{
  "win_length": 400,
  "bias": "none",
  "layers": 12,
  "pooling": "class_token",
  "loss": "cross_entropy",
  "momentum": 0.9
}
Rows from block 3, named by matrix and row number. Rows with one number belong to one attention dimension. Each number is 128 + 24 x the weight over its row's rms, rounded and kept within 0 to 255. All counts start at 0. After the name is the row's rms in percent of the matrix's.
# q: attention query (model.blocks.3.attn.q.weight, 240x256), inputs 0-42
# k: attention key (model.blocks.3.attn.k.weight, 240x256), inputs 0-42
q.59 103 [134 138 135 153  93 137 136 107 130  93 120 125 128  69 133 115 107 156 137 128 119 174 145 122 104 149 136 101 151 121  97 163  87  99 127 144  90 165 156 135 139 166 114]
q.60 099 [127 175  95 144  74 119 156 124 123 142  80 135 117 102 133  93 131 100 138 135 124 174 134  84 125 103 111 112  85 146 100 125 124 162 127 131 152 114 144 151 106  75 133]
q.61 093 [113 127 116  82  88 138 116 125 104 135 117 152 136 126 105 137 125  94 104 154  91 120 124 119 115 144 134 168 139 122  93 108 132 176 108  93 129 158  95 157 138 101 105]
q.62 095 [ 95 124 137  91 126  96 128 139 122 111 150 131 120 136 194 124 161 120 104 131 118 112 120 130 143 179 113 172 119 100 164 148 155 118 183 123 164 125 135 142 183 174 120]
q.63 087 [141 136 122 164 123 132 101 115 141  99 112 161 148 139 161 150 132  93 108 130 110 127 111 158 149  95 185 147 150 138 105 149 145 127 151 144 107 119 181 136 113 153 108]
q.64 098 [124 130 144  78 145  89 136 165 152 123 158 134 162 171 148 146  97 104 167  93 127 154 133 137  75 125 104 127 144  99 109  80 102 103 108 119 105 138 133 152  75 127 129]
q.65 094 [135  89 162 100 113  80 126  61 133 153  86 102 117 129 111 157 143 116 160 139 156 159 129  93 138 144 123 157 122 107 137 170 111 158 108 147  88 128 140 127 145 138 118]
q.66 097 [103 136 117 110 101 104 153 164 135 131  93 130  87 131 118 172 142  57 126 127  82 130 133 136 148 149 144  89 102 108 145 133 161 108 154 131 129 152 122 121 186 159 108]
q.67 100 [108 106  64 169 126 135 150  82 120 140 120 120 102 127 163  80 124 171 133 145 120 163 126 144 140 130  85 118 102 137 100 145 160 161 160 111 126 150 124 147 122 141 116]
q.68 102 [117  65 120 155 160 154 163 112 138 129 155  98  81  93  96 130 156 122  95 152 124 134  95 132 105 191 117 160 131 139 138 103 128 157 106  96 150 116 126 120 125 179 127]
q.69 102 [118 113  97 127 152 104 133 168 140 144 135 125 119 146 181 124 143 125 159 128 110 140  94 144 137 143 144 143  99 150 127 140  70 130 142 136 119 123 154 133 144 130 114]
q.70 096 [124 154 126 106 123 157 101 107 127 120 163 107 125 136 121 121 105 148 127 104 116  93 124 170  89 113 120 102 158 121 117 149 109  87  81  97 147 155 142 126 138 129 146]
q.71 089 [102 140 118  95 169 119 111 138 131 119 117 137 147  56  99 133 116 159 137 143  97 179 141 128  99 147 154 102  80 114 157  99 122 140 159 145 151 129 120 101 121 157 185]
q.72 111 [115 128 141 162 141  98  98  98 146  97 144 119 130 104 122 140 120 110 115 182 146 125 146 101 141 122  90 111 119  88 133 129 110 167 108 138 130 131 185 131  81 130 133]
q.73 096 [170 135 105 173 121 128 125 166  64  81 163 147 133  86 125  76 134 147 119 164 114 123 143 115 111  87 150 110 159 132 110 128 118 107 128 109 142  95  98 139 137 144 118]
q.74 100 [120 143 108 152 133 109 112 152 100 120 148 113 100 139 138 154 137 165 143 135 126 118 113  58 115 118 161 141 122 140 114 142 126 147 147 123 151 118 114 102 121 117 125]
q.75 097 [112 141 125  75 119 120 124 164 159 122 153 133 158  87 121  65 127 136 147 118 110 115 182 116 132 154  97 189 124 131 156 115 114 102 115 124 162 173 139 127 128 112 135]
q.76 104 [133 105 152 104 112 127  94 131 161  85  95 123  80 126  94 102 139 107 129 106  96 111 137 120 126 107  90 161  97 104 140 157 111 130 122 158 154 136 110 103 121 173 131]
q.77 103 [117 128 111 138 100  91 149 153 151 116 123 139  75 128 133 151  77 101  90 153 108 155 151  91  72 166 134  58 124 108 153 142 104 121 133 143 144 138 126 148 118  90 154]
q.78 095 [107 137 130  94 153 121  93 115  81 153 170 122 148 109 123 119  94 140 104 123 136 139  80 121 134 140 145 157 139 121 128 136 114 104 108 104 130  90 117 141 110 157 111]
q.79 098 [115  86  87 121 180 170 141 131 123 106 137 145 140 133 153 113 105 149 132 138 120 152 162 126 108 161 137 168 135 121 169 111 126 125 150 142 115 198 114  90 144 125 117]
q.80 100 [103 118 111 134 163 133 139 104 114 100 121  76 120 161 121 124  96 148 156 163  97 106  45 109 125 170 114  96 110  89 132 132 122 105 129 120 133 130 114 125 168 148 170]
q.81 105 [157 127  98  85  92 114 142 123 101 115  99 121 122 125 131 133 167 121 140 161 124 123 141 125 111 129 106 136 117 149 149 129 127 103 124 111 135 132 137 137 127 100 101]
q.82 100 [136 165 108 108 139 104  93 119 124 145 129 120 139 169 135  99 101 170 118 146 159 134 108 141 139 107 100 130 128 145 163 124 118 120 117  84 127 147 152 111 107 113 144]
q.83 106 [117 137 170 120 130 157 123 106 113  96 156 100 141 117 141  73 102 141 134 159 152 121  84 109 116 120 142 121 134 103 130 100 167 121 126 124 137 135 132  89 148  64 136]
q.84 103 [123 119 107 111 135 124  87  78 182 197  99 144  85  98 134 121 111 118 134 135  89 131 130 124 126 130 127 101  83 150 120 131  79 128 148  98 133  85 158  75 139 120  90]
q.85 093 [135 103 141 119 107 154 143 164  94 156 159 166 124 148 140 152 125 120 111 149 117 128 116 129 107 118 161 101 101 101 136 117  89 130 129 107 141 108 117 110 137 150  94]
q.86 107 [109 134 143 156 136 119 120 137 101 116 118 106  77 110 164 103 127  88  68 140 151 144 146 112 149  84 130 144 179 125 167 124 122 134 141 108 154 110 116 160 130 130 128]
q.87 103 [174  95 153  70 106  73 126 150 121 137 132  95 135 163 128 133 118 136 162 140 190 135 130 136 117  98 119  90 135 111 163 130 112  81 127 158 114 142 139 162 125 120  58]
q.88 097 [110 148 146 133 150 115  95 117 131 171  88 141 113 131  92 117 115 155 138 140 132 144 120 140 103 153 110  95  97 128 135 117  94 147 125 179 139 146 113 143 148 144 156]
q.89 095 [128 102 163 124 105 151 112 145 125  98 151 138 122 128 105 112 109 135 140 117 112 147 129 104 161 118 174 156 131 110 157 166 114 115 133 121 109 127 149 138 134 132 128]
q.90 112 [102  93 135  80 174 140 155 160 154 150 141 107 109 154 110 154 138 143 139  99 156 127  91 140 111 117 137 149 171 133 136  92 139  79 126 101 141 134 115 120 124 133 152]
q.91 101 [112 143 139  99 147 100 129 116 156 140 167  81 123 150 132 105 131 112 119  70 119  71 146 150 143 143 118 129 121 125 132 132 119 125 110 144 144 173 101  91 165 144 150]
q.92 099 [107 129 117 100 156 168 131 165 147 115 104 112  91 151 125 131 114 126 168 138 118 124 104  71 140 138 155 120 117 128 152 143 141 158 122 115 165 100  99  92  88 104 119]
q.93 104 [110  92 135 122 119 166 104 108 105 113 124 118 140 101 102 126 141 157 140 160 122 170 141 123 126 137 123 108  99 156 142 149 137 160 144 115 142 161 132 144  85 146 134]
q.94 097 [157 140 112 110 130 143 100 114 159 146 148 107 112 139 122 179 139  98 145 112 142 141 133 122 109 174 136 140 115 172 148 129 101 147 115 136 167  64 179  98 118 131 116]
q.95 100 [144 118 125  94 130 137  60 190  95 110 170 119 118 138 155 102 148 191 132  98 133  94 116 124  96 144  92 103 132 123 128 111 121 112 136 107  96 120 132 133 171 162 123]
q.96 105 [112 153 137 141 120 141 126 150 102 117 134  93 105 115 117 148 160 117 110 111 101 161 163 148 128 122 116 149 108  74 154  88 144  76 105 128 123 126  96  90  69 136 169]
q.97 100 [107 160 119 123 112 110 105 106 115 121 132 104 161 141 122 122 122 148 115 182 156 130 174 158 106 129 113 102  99 151 101 126 141  96 115 120 144 153  99 144 146 103 114]
q.98 097 [121 121 127 134  91 130 105 137 114 117 113 126 112 106 135 141  92 132 119  76 160 134 198 107  98 134 151 116 151  87 143 131 168 155  99 172 135 138 123 136 105  94 166]
q.99 096 [103 119 163 116 141 137 145 130 102 118 100 140 122  95 111 136 132 132 118 138 132 156 101 126 143  94 155 113 138 135 169  87 119 113 127 118 152  79 158 160 144 123 121]
q.100 096 [108 167 160 142 153 142 103 107 130 116 112 114 112 132 143  99 122 129 115 104 132 174 129  87 125 149  93 158 125 120 160 132 128 116 112 122 140 103 152  96 143 131 123]
q.101 098 [ 94 150 108  72 112 133 108 156 116 175 120 112 122 127  92 153  88 155 149 153 145 123 139 154  93 120  75 117 110 116 111 143 105 143 148 135 142  84 124 102 122 118 150]
q.102 102 [142 105 112 114 170 116  91 133 131  80 136 152 131 106  95 123 120 146 110 142 150 130 108 150 153 111 113 128 116 144 129 108 130 135 166 112  86  94 108 122 101  74 155]
q.103 097 [157 151 132 132  88 122  84 122 139 129 142 117 104 109  89 110  98 117 142 113 107 153 184 111 130 110 143 110 142 156 172 122 141  98 150 116 119 170 139 122 121 116 109]
q.104 114 [ 98 105 120 124 138 120 141 145 139  76  90  98 120 121 160 136 161  86 132 128 147  78  95 121 130 167 119  94 129 123 111 114 133 117 130  89 120  91 152 106 171 139 162]
q.105 099 [118 188 121 164 165 118 149 117 165 135 133 157  93 112 146 134 103 149  90 144 113 127 147 162 134 138 120 135  82  89 111  77 124 128 139 114 176 146  36 142 133 137 110]
q.106 100 [137 118 136  92 121  93 131 164 125 113 128 129 143  94 163 143 110 110 153 122  98 128 210 104  94 114 125 115  96 108 119  85 132 131 110 103 147  88 146 136 120 118 108]
q.107 097 [150 182 132 116  80 121 169 113  85 142 130 148 121 123  76 132 150 181 140 106 126 161 104 152 148 136 101 135 129 151 141 134 117 154 147 156 157 115 125 117  99 121 146]
q.108 089 [138 132 111 105 134 157 122  94 126 156 131  84 153  86 150 138 138 111 125  88 127 107 146 150 166 100 159  65 111 118 109 128  90 128 113 126 131 156  99 128 137 126 116]
q.109 105 [137 111  99 127 144 126 149 107 102 124 111 136 154 148 116 117 155 122 131 185 155 115 139 135  83 174 106  85 130  99 114 126 197 145  81 146 109 103 161  76 187 125 120]
q.110 099 [116 102 132 101 141  92 120 147 133 155 151 106 133  90 116 157 125 133 155 156 141 103 134 133 142 122 124 103 143  85 114 135 121 130 128 139 121 120 100 173 118 113 171]
q.111 098 [120  94 166 126 130 102 109 123 138 133 111 138 108  99  76 110 137 129 113 137 112 112 141 158 118 161 152 119 132 113 174 144 133 146 112 147  87 113 127 127 149 150 159]
q.112 097 [ 87 105 123 119 128 110 124 102 141 133 107 148 142 169 139 150 138 113 105 109 132 114 139 122 151 159 134 173 114 130 132 114 106 123  88 114 172 133 156 142 178 124  99]
q.113 090 [ 81 137 121 135 130 135 106 198 144 200 145 111  78 170 104 126 126  97 133 156  86 117 147 168 126 139 102  88 149 118 127 112 120 121 145  99  93 155 113 144 162 146  89]
q.114 095 [165 113 129 102 138 151 109 154 119 146 116 104 156  60  92 130 112 147 116 149 123 135  77 152 124 146 146 135 160 127 127 125  87  91  93 145 112 103 127 124 125 150 174]
q.115 096 [144 117 130 175 160 126 148 109 124 156 152 107 155 121 153  99 161 159 158  99 178 115 116 118  85 112 156 127 145 103 114 121 137 198  96 170 180 136 126 136 149 123 108]
q.116 105 [123 126 121 122 168 111 128 133 126 126 147 105 131 121 139 133 153  67 150 136 161 170 115 129  88 153 127 128 161 139 132 111 183 124 127 141  97 154 125 106  81 194 117]
q.117 103 [119 146 101 121 132 111 133 118 136 140 141 167 108 134 170  99 135 121 112 117 143 150 132 166 159 132 108 137 132 156 149 155  56 128 171 109  81 107 100 177 138 135 139]
q.118 110 [151 152  85 121 132  88 127 105 168 111  61 157  99  81 168 133 152 115 140 131 115 116 123 167 150 115  96 110 133 127  75 126 145 123 188 116 103 145 127  98 116 146 149]
q.119 104 [ 75 114 139 150 106 139 133 138 108 149 127 129 149  95 147 141 116 130 127 160  77 102 116 146 136 123 157 107 136  92 145 152 185 146 129 129 156 137 112 142 144 145 121]
q.120 104 [133 114 120 106 106 103 143 142 102 104  83 139 136 124 102 121 143 165 157 106 136  95 157 145 100  77 125 101 165 151 146 155 115 133 110 159 104 124 100 179 110 117 152]
q.121 109 [ 93 135 132 163 110 115 141 147 134 163 129 159 148 137 108 123 103  87 136 125  86  91 132 156 140 151 148  84 125 150 150 122 157  93 185  96 115 170  94 139 117 121 105]
q.122 106 [157 168 123 143 183 136  96 120 123 126 139 189 150 144 159 123 132 132 109 102 157 122 120 148 130 129 114 106 163 175 137 156 125 136 155 168 113 134 124 146 124 131 149]
q.123 105 [142 160 117  87 156 137 137 135 124 130 100 120 144 124 120 165 116 157 120 103 132 129 159 127 118 134 119 172 115 158 119 121 127 106 130 131  90 171 110  99 132 146 152]
q.124 100 [149 146 115 131 132 127 127 117 103 129 154 140 100 166  78 127 128 125  86 107 115 148 136  82 119 112 133 100 113 152 192  86 143 126 140 154 130 146 149 103 130 108 210]
q.125 101 [130  98 129  88 107  86 166  99 145 118 148 124 137 105  95 102  99 123 173 126 106 111 140 146 119 137 152 115 140  65 165 119 148 149 157 151 106 129 151 182 152 115  97]
q.126 100 [ 82 106 187 114 119 141 116 100 130 149 131 121 138 104 146  79 106 139 108 132 129 150  66 109 147 145 143 106 144  95 114 130 120 134 126 154 124 108  68 115 176 112 167]
q.127 097 [115  88  95 183 138 133 119 154 148 137 139 111 116 176 139 133 151  87 120 137 152 132 114 127 133 146  77 109 104 157 106 109 203 105 125 150 137 132 104 144 130 164 153]
q.128 094 [146 155 127 147 110 105  84 116 110 141 151  78 170 122 123 101 138 127 126 111 173 119 130 118 123  91 134 163 154 155  93 118 102 165 113 183 104 117 100 170 119 147 122]
q.129 100 [102 132  89 113 134 149 141 136  89 116 185 116 120 104 107 144 117 149 135 100 145 109 124 133 147 159  91 139 132 117 130 119  96 102 181 129 154 146  90 124 120  88 156]
q.130 097 [141 140 112 109  88  88  66 117 133  82 116 119  64 131 133 141 151 140  74 159 116 154 117 130 166 138 120 105 149 137 110  84  94 134 100  90  97 164 122 122 125 146 112]
q.131 099 [136 105 133 149 139 133 173 140 131 155 148 146 114 122 152 108  97 126 138 169 139  99 145 142 122 116 110 120 153 130 140 100 109 139 137 172 125  75 158 161 152 136 133]
q.132 110 [ 88 158 123 133 103  97 100 144 157 112 129 122 123  97 123 104 158 148 125 137 127  51 125 100 139  85 130 158 148 160 134 111  77 109 123 154 106 115 143 141 160 152 102]
q.133 099 [156 144 123 121 119  94 103 148 132 119 121 126 118 129 126 150 151 165 161 142  95 157 130  80 144 114 120 131 172 115 121 100  88 130 139 119 113 133 147 109 152  96 151]
k.59 105 [110 154 102 138  70 185  93 139 115 156 102 134 144 164 105  99 130 108 161 150 146 149 123 133 139  91 123 104 100  95 131 135 103 168  78  84 155  86 121 121 144  80 102]
k.60 091 [130 124 154 133 131 148 132 138 133 152 105 155 112 141 130 117 114 143 153  74 112  94 111 150 137 191 133 164 132 104 168 131 115 163 119 120 102 145  66 138 129 117 115]
k.61 091 [180 107 130 134 139 136 108 104 115 127  84  93 121  63 110 168 137 105 181 148 150 126 134 157 147 165 107 119 143 138 131 155 143  89 109  95 168 121 174 115 139 150 181]
k.62 099 [119 126 154  85  87 116  74 140 152 202 123 160 107 164 119 102 111 117 162 134 131 101 113 145 133 111 158 108  81 129 161 148 188 145 153 134 167  82 149  92 101 104 123]
k.63 087 [169  96 108 140 121 114 142 141 132 134 140 138 102  98 146 117 139 104 158 129 111 104 112 134 177 144  96 113 142 143  97 140 117 104 114 147  84 151  79 114 110 113 154]
k.64 097 [122 110 131 140 132 117 154 116 128 123 127 146 178 138 126 104 121 129 130  99 112 110 120 166 151 111 112 161 144 126 122 145 118 139 107 122 133 109 188 109 136 126 122]
k.65 096 [138 118 146 172 176 126 161 129 159 171 117 109 179 116 156 132 158 101 157 136 143  89 136 149 111 119 157 105 153 137 129 116 127 120 100 141 124 121 151 109 136 140 134]
k.66 095 [ 97 156 145 143 170 144 142 119 119 117 101  97 104 136 129 113 139 112  96 135 119 169 107 120 146 135 112 147 117 109 114 167 152 118 113 135 129 126 115 105  92 128 144]
k.67 098 [133 131 111 112 127  83 139 179 157 108 186 136 128 105 142 144 128 126 141 124 107 147 148 109 126 125 125 136 138 134 153 116 124 150 144 110 110 126 125 108 159 129 146]
k.68 103 [135  90 162  99 141 135 115 129 167  82 176 114 126  93 116  98 165 128 127 146 157 170 149 154  91 117 142 140 142  87  75 142 126 115 132 153 156 138 152 169 109 128 132]
k.69 107 [ 95 137  99 130 111 116 165 133 155 139 144  96 128 174 125 144 125 120 144  76 111 144 137 136 157 164 117  98 139 141  88 146 144 144 134 105 169 113  79 143 109  82 134]
k.70 104 [ 94 147  94 110 116  85 116 130 124 126 121  93 147 124 111 138 100 139 158 142 109 124  87 171 117 113 124 116 124 147  93 137 119 125 122 130 144 155 166 160 154  97 143]
k.71 093 [157 115 144 122  89 105  83 148 146 144 129 165 189 119  85 135 121  89 152 171 152 148 115 171 131 112 132 134 113 100 134 100 135 135 116 105 119 122 127 149 118 121 115]
k.72 108 [122 102 145 174 126 136 146 167 135 146 118 117 143  92 142 137 112 129 122  98 138 110 129 143  74 139 135 139 138 112 114 175 173 131 108 122 134 142 145 133 122 166 154]
k.73 097 [ 83 149 156 150 117 132 115  94 138 110  87 140  90 146 154 142 105 157 146 162 129 164 129 105 153 152 129 118 107 121 179 103 136 182 165 139 140 147 101 114  92 114 131]
k.74 101 [187 133 116 112 150 102 101 109 110 112  92 120 136 192  54 160  97 115 136 105 162 144 147 109 142  96 139 122 126 138 128 134 144  73 160 110 124 159 144 114 116  77  81]
k.75 096 [127  88 135 134 112 128 163 121 145 151 171 140 125 118 121 107 115 149 138 127 109 101  82 143 138 137  87  89 150  94 160  87 143 168 140 160 101 106 118 138 156 113  84]
k.76 108 [101 142 138  85 120 104 115  96 134 107 120 133 163 129 162 111 143 146 145 161 136 142 151 149 132 102  98 103 161 129 144 165 120 163 140 102 123 108 153  99 166 116 144]
k.77 102 [114 188 152 148 132 133 116 142  86 141 113 104  90 114  91 132 134 129 128 152 137 101 134 150  72 143 104 137 108 110 132 146  79 137 127 104 151 132 139 134 125 149 108]
k.78 095 [105 126 139 125 140 161 150 117 127 108 102 114 142 111 121 134 152 150 146 154  74 102 116 120 123 149 145 112 163 109 138 113 117  89 117 133 161 111 182 140 104  83 100]
k.79 097 [128 161  82 128 133  87 151 132 114 107 149 129 120 170 110 125 114 197 160 121 123 126 131  82 128 104 116 114 102 159 121 121  94 129 141  82 112 147  90 115 109 135 172]
k.80 107 [138 175 100 129 109 126  80  87 146 133 150 127 146 122 122 116  77 177 116 105 144 118 160 138 148  92 111 119 115  94 109 137 136 115 103 126 139 143 144 114 107 160 108]
k.81 103 [143 142 118 125 182 151 153 122 106 134 120 153  98 148 159 140  81 116 158 114 105 187 177 120 116 180 109 128 116 137 179 133  64 151 175 122 145 148 100 143 102 103 140]
k.82 107 [137 148 110 131  69 105 140 164 111 173 104 145 119 149  85 100 115 143  98 103 137  76 104 119 160 156 128 106 161 135 131 148 129 112 112 123 129 135 122 140 113 155 125]
k.83 106 [135 185 127 171 114 153 117 175 142 102 100 166  94  99 133 165 139 206 145 120 105 154 132 106 113 137 148 100 130 112 135 123 150 141 135 182 148  93 141 133  98 105 117]
k.84 102 [141 128 155 137  90 132  95 149 184 164 164 129 144 133 147 115  96  96 135  88 143 110 176 153 150  97  98 126 159 105 153 129 170 114 108 128 118 104 114 129 163 128 146]
k.85 093 [106 144  96 184  94 149 117  97 145 166  93 147 152 118 141 145 143 112 109 159 120 102 121 114  89 125 117 155 135 139 124 134 116 121 116 117 131 170 113 128 121 172 110]
k.86 110 [108  96 136 125 123  96 178 145 127 110 131 118 117 133 127 133 103 131  91 138  88 164 124 111 162 122 101 118 107 146 154  86 102 127 174 102  93 154  94 134 118 109 127]
k.87 104 [123 124 116 159 113 103 146 157 163 133  83 121 189 147 138 109 158 104 103 130 139 110 122  98 110 110 140 107 144 129 119 134 116 137  89 142 124 117 109  84 122 100 136]
k.88 094 [141  76 116 120  96 127 112 141 163 145 132  94 115 133 147 141 110 140 141 147 103 139 163 126 117  79 140 156  87  60 117 178 162 115 159 112 157 161 164  57 131 134 129]
k.89 099 [135 148 121 153 140 107 150 109 164 141  97  98 109  89 176 159  88 144 136 148 157  99 140 124 111  86  70 138 152 180 113 152 124 100 144 144  94 117 108 140 155 150 121]
k.90 110 [126 172 141 141 100 162 134  92  97 121 109 129 143 144 111 154 123 138 125 123 124 175 131 131 122  99 131 162  90 118 154 132 146 108  81 102 180 121 167 124 120 157 120]
k.91 102 [113 118 146 104 184 119 143 117 129 144 135 117 164 114 111 122 124 158 122 142  82 154 150 121 127 124 163 153  99 138 157 119 127 120  79 126 122 106 137 124 117 119 123]
k.92 103 [135 135  77 121 119 152 113  98 142 136 144 100 160 116 107 113 115  96  93 169 146 175 184 142 116 114 131 159 121 117 143 197  94 101 110 132 123 136 134 132  73 147 107]
k.93 097 [152 126 163 108 124 150  95 132 152  74 136 110 156 102 168 136 139  96 162 160 110 123 125 135 113 114 146 109 125 122 135 131 131 161 162  65 134 138 140 129 132 142 141]
k.94 099 [124 151 138 145 130 113 146 118 149 100 148 153 162 149 146 157 100 103 106  95 151 166 154 134 141  89 129 116 125 175 151 131 183 143 126 129 120 129 138 148 139 144 141]
k.95 096 [121 115 118 114 159 150  93 134 184 134 106 163 106 150 124 137 106 137 141 140 108 124 109 106 127 126 116 128 152 143 159 117 112  94 106 142 128 160 131 145 116 154 105]
k.96 105 [146 170 119 121 114 110 125 113 111 128 120 159 154 124 116 136  99 126 141 125 134 124 126 107 107 151 139 138 107 169 129  98 119 131 104 123  85  94 135 117 116 137 117]
k.97 099 [108 120 113 169 168  84 107 168 143 108 139 104 106  94 102 134 181 105 140 134 106 149 137 126 148 115 140 110 142 103 144 115 112 141  96 134 188 135 155 162 140 116  83]
k.98 100 [106  92  76 133  95 115 143 140 144 123 143 144 147 168 141 137 148 131 100 153 111 142 141 140 144 145 112 197 107 121 150 146 150 132 126 144 145 158 139  86 169 138 132]
k.99 097 [113 137 127 129 153  92 119 113 103 135 110 156  94 104 170 104 100 127 118  63 155 130 130 132 119 106 145 106 176 121 123 147 147 115 141 109 138 122 158 154  93 154 129]
k.100 097 [153 115 130 121 117 169 119 112 134 147 123 143 156 131 118 131 129 158 170 114 104 135 110 122  97 148 141 115 139 159 154 110 114 129  83 178 105 112 130 145 125 150  84]
k.101 098 [148 135 126 144 132 158 120 105 139 156  87 139 107 114 125 159 113 164 133 134 127  97 168 108 102  82 152 127 155 136 116 143 133 105 151 159 105 156 129 139  94 148 126]
k.102 107 [123  86 112 107  86 157 117 133 126 180 115 146 106 124 132 103 105 140 140 135 132 152 113 143 158 148 128 122 117 166 125 147  95 176 143 119 125 156  69 130 181 100  96]
k.103 102 [111 102 114 150 158 115 136 118 134  87 109 132 145 110  99 167 137 106 135  90 120 127 135  94 165 141 141 102 102 142 168 155 142 120 108 139 192 162 148 124  89 119 112]
k.104 107 [128 101 144  92 127  88 130 128 141 142 132  86  78 165 156 123 169 110 108 125 144 135 146 110 105  84 135 188 147 136 162 110 103 146 116 124  80  61 109 125 122  97 102]
k.105 101 [135 148 108 136 121 116 125 146 117 165 143 110 142 121 126  85 123 144 169 148  93 178 117 119 139 161 113 110  87 164 129 155  88 123  83 126 128 117 147 136 138 109 102]
k.106 094 [127  84 101 121 142 133 169 134 105 153  91 137 107 149 143 131 119 124 138 148 149 139 139 129 120  95 124 140 117 142 168 122 147 121 103 164 157  88 135 105 131 129 121]
k.107 095 [148  98 106 141 144 117 123 148  75 178 106 133 158  59 105 161  73 126 109 147 105  77 139 145  91  60 132 143 132 146 130 146 149  94 152 154 147 153 152 166 154 143 130]
k.108 088 [134 110 137 117 136  91 169 124 149 107 156 148  66 112 151  96 102  89 133  87 160 164 146 128 105 141 142  81  61 122 140 122 104 134 120 125 132 163 136 156 151 106  91]
k.109 106 [156 136 145 163 141 146 134 193 118 131  84  77 119 139 179 121 155 144 109 125 129  84 101 110 136  83  99 158 113  92 127 154 169 129 157  95 137 120 134 137 103 123  89]
k.110 100 [142 159 105 116 159 130  89 153 115 130 175 149 168 138 112 125 107 151 135 163 131 184 203 138 150 152 140 119 157 122 128  92 111 154 129 106 145 123  70 142 122 126 127]
k.111 096 [137 154 110 146  85 115 134 115 120  96  91 123 148 152 138 135 117 124  97  97 139 132 129 127 141 131 151  87 142 128 137 109 143 143 159 126 143  95 126 126  93 138 132]
k.112 102 [146  97 115 108 169 151 120  96  88 115 133 124 105 150 105 133 135 100 102 126 119 138 109 134 146  66 138 147  94 120 135 110 134  97 121 113 150 151 126 147 148 121 136]
k.113 097 [163 111 135 132 116 124 108 136 156 121 111 144 109  87 176 134 145 133 143 121 115 122 148 140 122 119 139 117 140 141 148 139  91 126 122  80 167 151 125 184 145 123 147]
k.114 102 [152 159 120 133  89 100 115 130 101 174 148 148 104 112 117 119  90 150 127 116 158 119 153 188 133  65 123 133 133 129 102 144 158 111 136  66 138 105 123 154  87 133 116]
k.115 096 [110 140  94  96 151 121 118 140 104  91 125  64 123 170 124 174  90 138 103 121 170 125 118 129 150 153 151 114 182 121 114 131 180 102 138  98 107 149  96 120 111 147 152]
k.116 106 [145 130 157 175  91 140 110  78 107 111 106 109 134 105 124  73 138  97 155 139 138 147 187 125 118 169 128 142 133 141 145 111 154 118 108 144 128 126  94 120  95  66 133]
k.117 098 [128 146 154 148 122  96  96 123 108 138 146 176 148 108 108 126  86 134 152 141 165 108 117 125 121 118 162  89 117 154 141 163 112 105 143 145 127 166 139 154 160  92 143]
k.118 103 [ 77 122 173 171 100 161 126  94 134  61 143  86 105 119 135 188 120  82 126 155 126 108 162 114 107 157 158 145 122 150 154  86 124 142 144 177  93 141 138 174 116 109 122]
k.119 101 [152 102 104  84 138 133 160 115 134 100 127 119 106 101 131  81 128 144 165 145 116 162 179 104 130 123 122 114 145  78 103 147 138 167 134 110 129 138 116 136 136  94 137]
k.120 105 [160 149 139 130  99 126 102 148 138 151 176 136 152 107 126 154  98 138 122 129 162 119 124  82 183 131 113 141 121 101 148 134 141  91 129  95 143 112 156 168 143 133 113]
k.121 105 [103 154 101 105  91 112 127 160 119  72 117 108  93 117 126 111 117 136 144 108  92 135 124 116 160  75 128 142 117 105 175 131 122 165 167 122 148 121 150 124 111 111 165]
k.122 103 [157 138 109 126 100 109 145 186 155  71 129  91 158 125 123 136 123 155 129  96 134 123 113 144 127 127 133 133 149 118 127 151 133 114 147 146  95 142 155 107 139 128 127]
k.123 099 [ 82 139 145 162 134 101 125 119 124 147  89 119 146 147  86 132 126 139 147 135 144 127 106  92 119 137 158 111 145 156 122 100 129 117 112 159 102 134 221 101 124 144  86]
k.124 102 [135 144 116 141 140  48 141 139 100 134 132  99 132 136 146 175 138 126 142 113 138 105 115  94 115 152 110 193 153 109 133 149 150 118 106 129 114 140 116 115 128 133 103]
k.125 102 [101 177 114 135  99 113 130 120 113  98 145 168 101 115 157  95 122 142 177 136 146 148 108 182 166 119 112 122 154  93 128 157 138 121 172 160 142 163 120 139 127 145 109]
k.126 098 [139  95 135 161 121 159 138 170 159 121 131 165 133 122 132  90 141 147 142 137 130 123 124 136 113 146 110  96 115 120 118 224 167 134 138 108  89 129 114 125 140  84 176]
k.127 097 [137 112 124 117  83 115 109 115  99 134 123 112 118 120 172 134 145 110 108 120 133 166 153  89  79 152  94 183 143 146 156 129 120 164 123  95 109 148 115 152 132 119 146]
k.128 091 [180 139 111 152 140 174 116 118  91 148 148 106 112  55 135 122 120 130  53 144 147 145 100 144 141 141 123  75 115  93 118 169 135 108 144 147 137 121  99 142 114 129 151]
k.129 096 [100 119 153 124 121 126 106 157 144 148 149 183 124  98 119 117 148 165 130 149 142 131 133 166 102 132 116 128 150 132 110  96 118 143  82 188 127 153 121 165 145 119 136]
k.130 097 [104 134 144 103 135 210 200 126  82 137 142 122 133 120 105  86 135 126 125 101 144 121 137 122 108  84 164 117 125 120 116 165 108 124 158 141 134 130 131 159 153 129 160]
k.131 098 [130 117 123 105 100 118 126 101 124 130 103 142 180 125 123 149 122  79 119 128 158 142 111 133 146 101 138 192  89 122 101 138 176 121 122 149 146 128 112 124  89  89 132]
k.132 109 [163  90 160  74  97 133 118  64  82 112 165 118 100  98 171 164 145 130  93  99 149 142  94  85 108 118 116 149 119  97 117 148 102 119 165 144  85 120 102 126 148 100 140]
k.133 099 [110 110 150 132 125 173 148 190 125 115 181 102 109 163 131 169 122  94 157  95 117 113 140 144 116 142 139 137 132 157 112 136  74 103 159 120 116 107 158  97 163 145 155]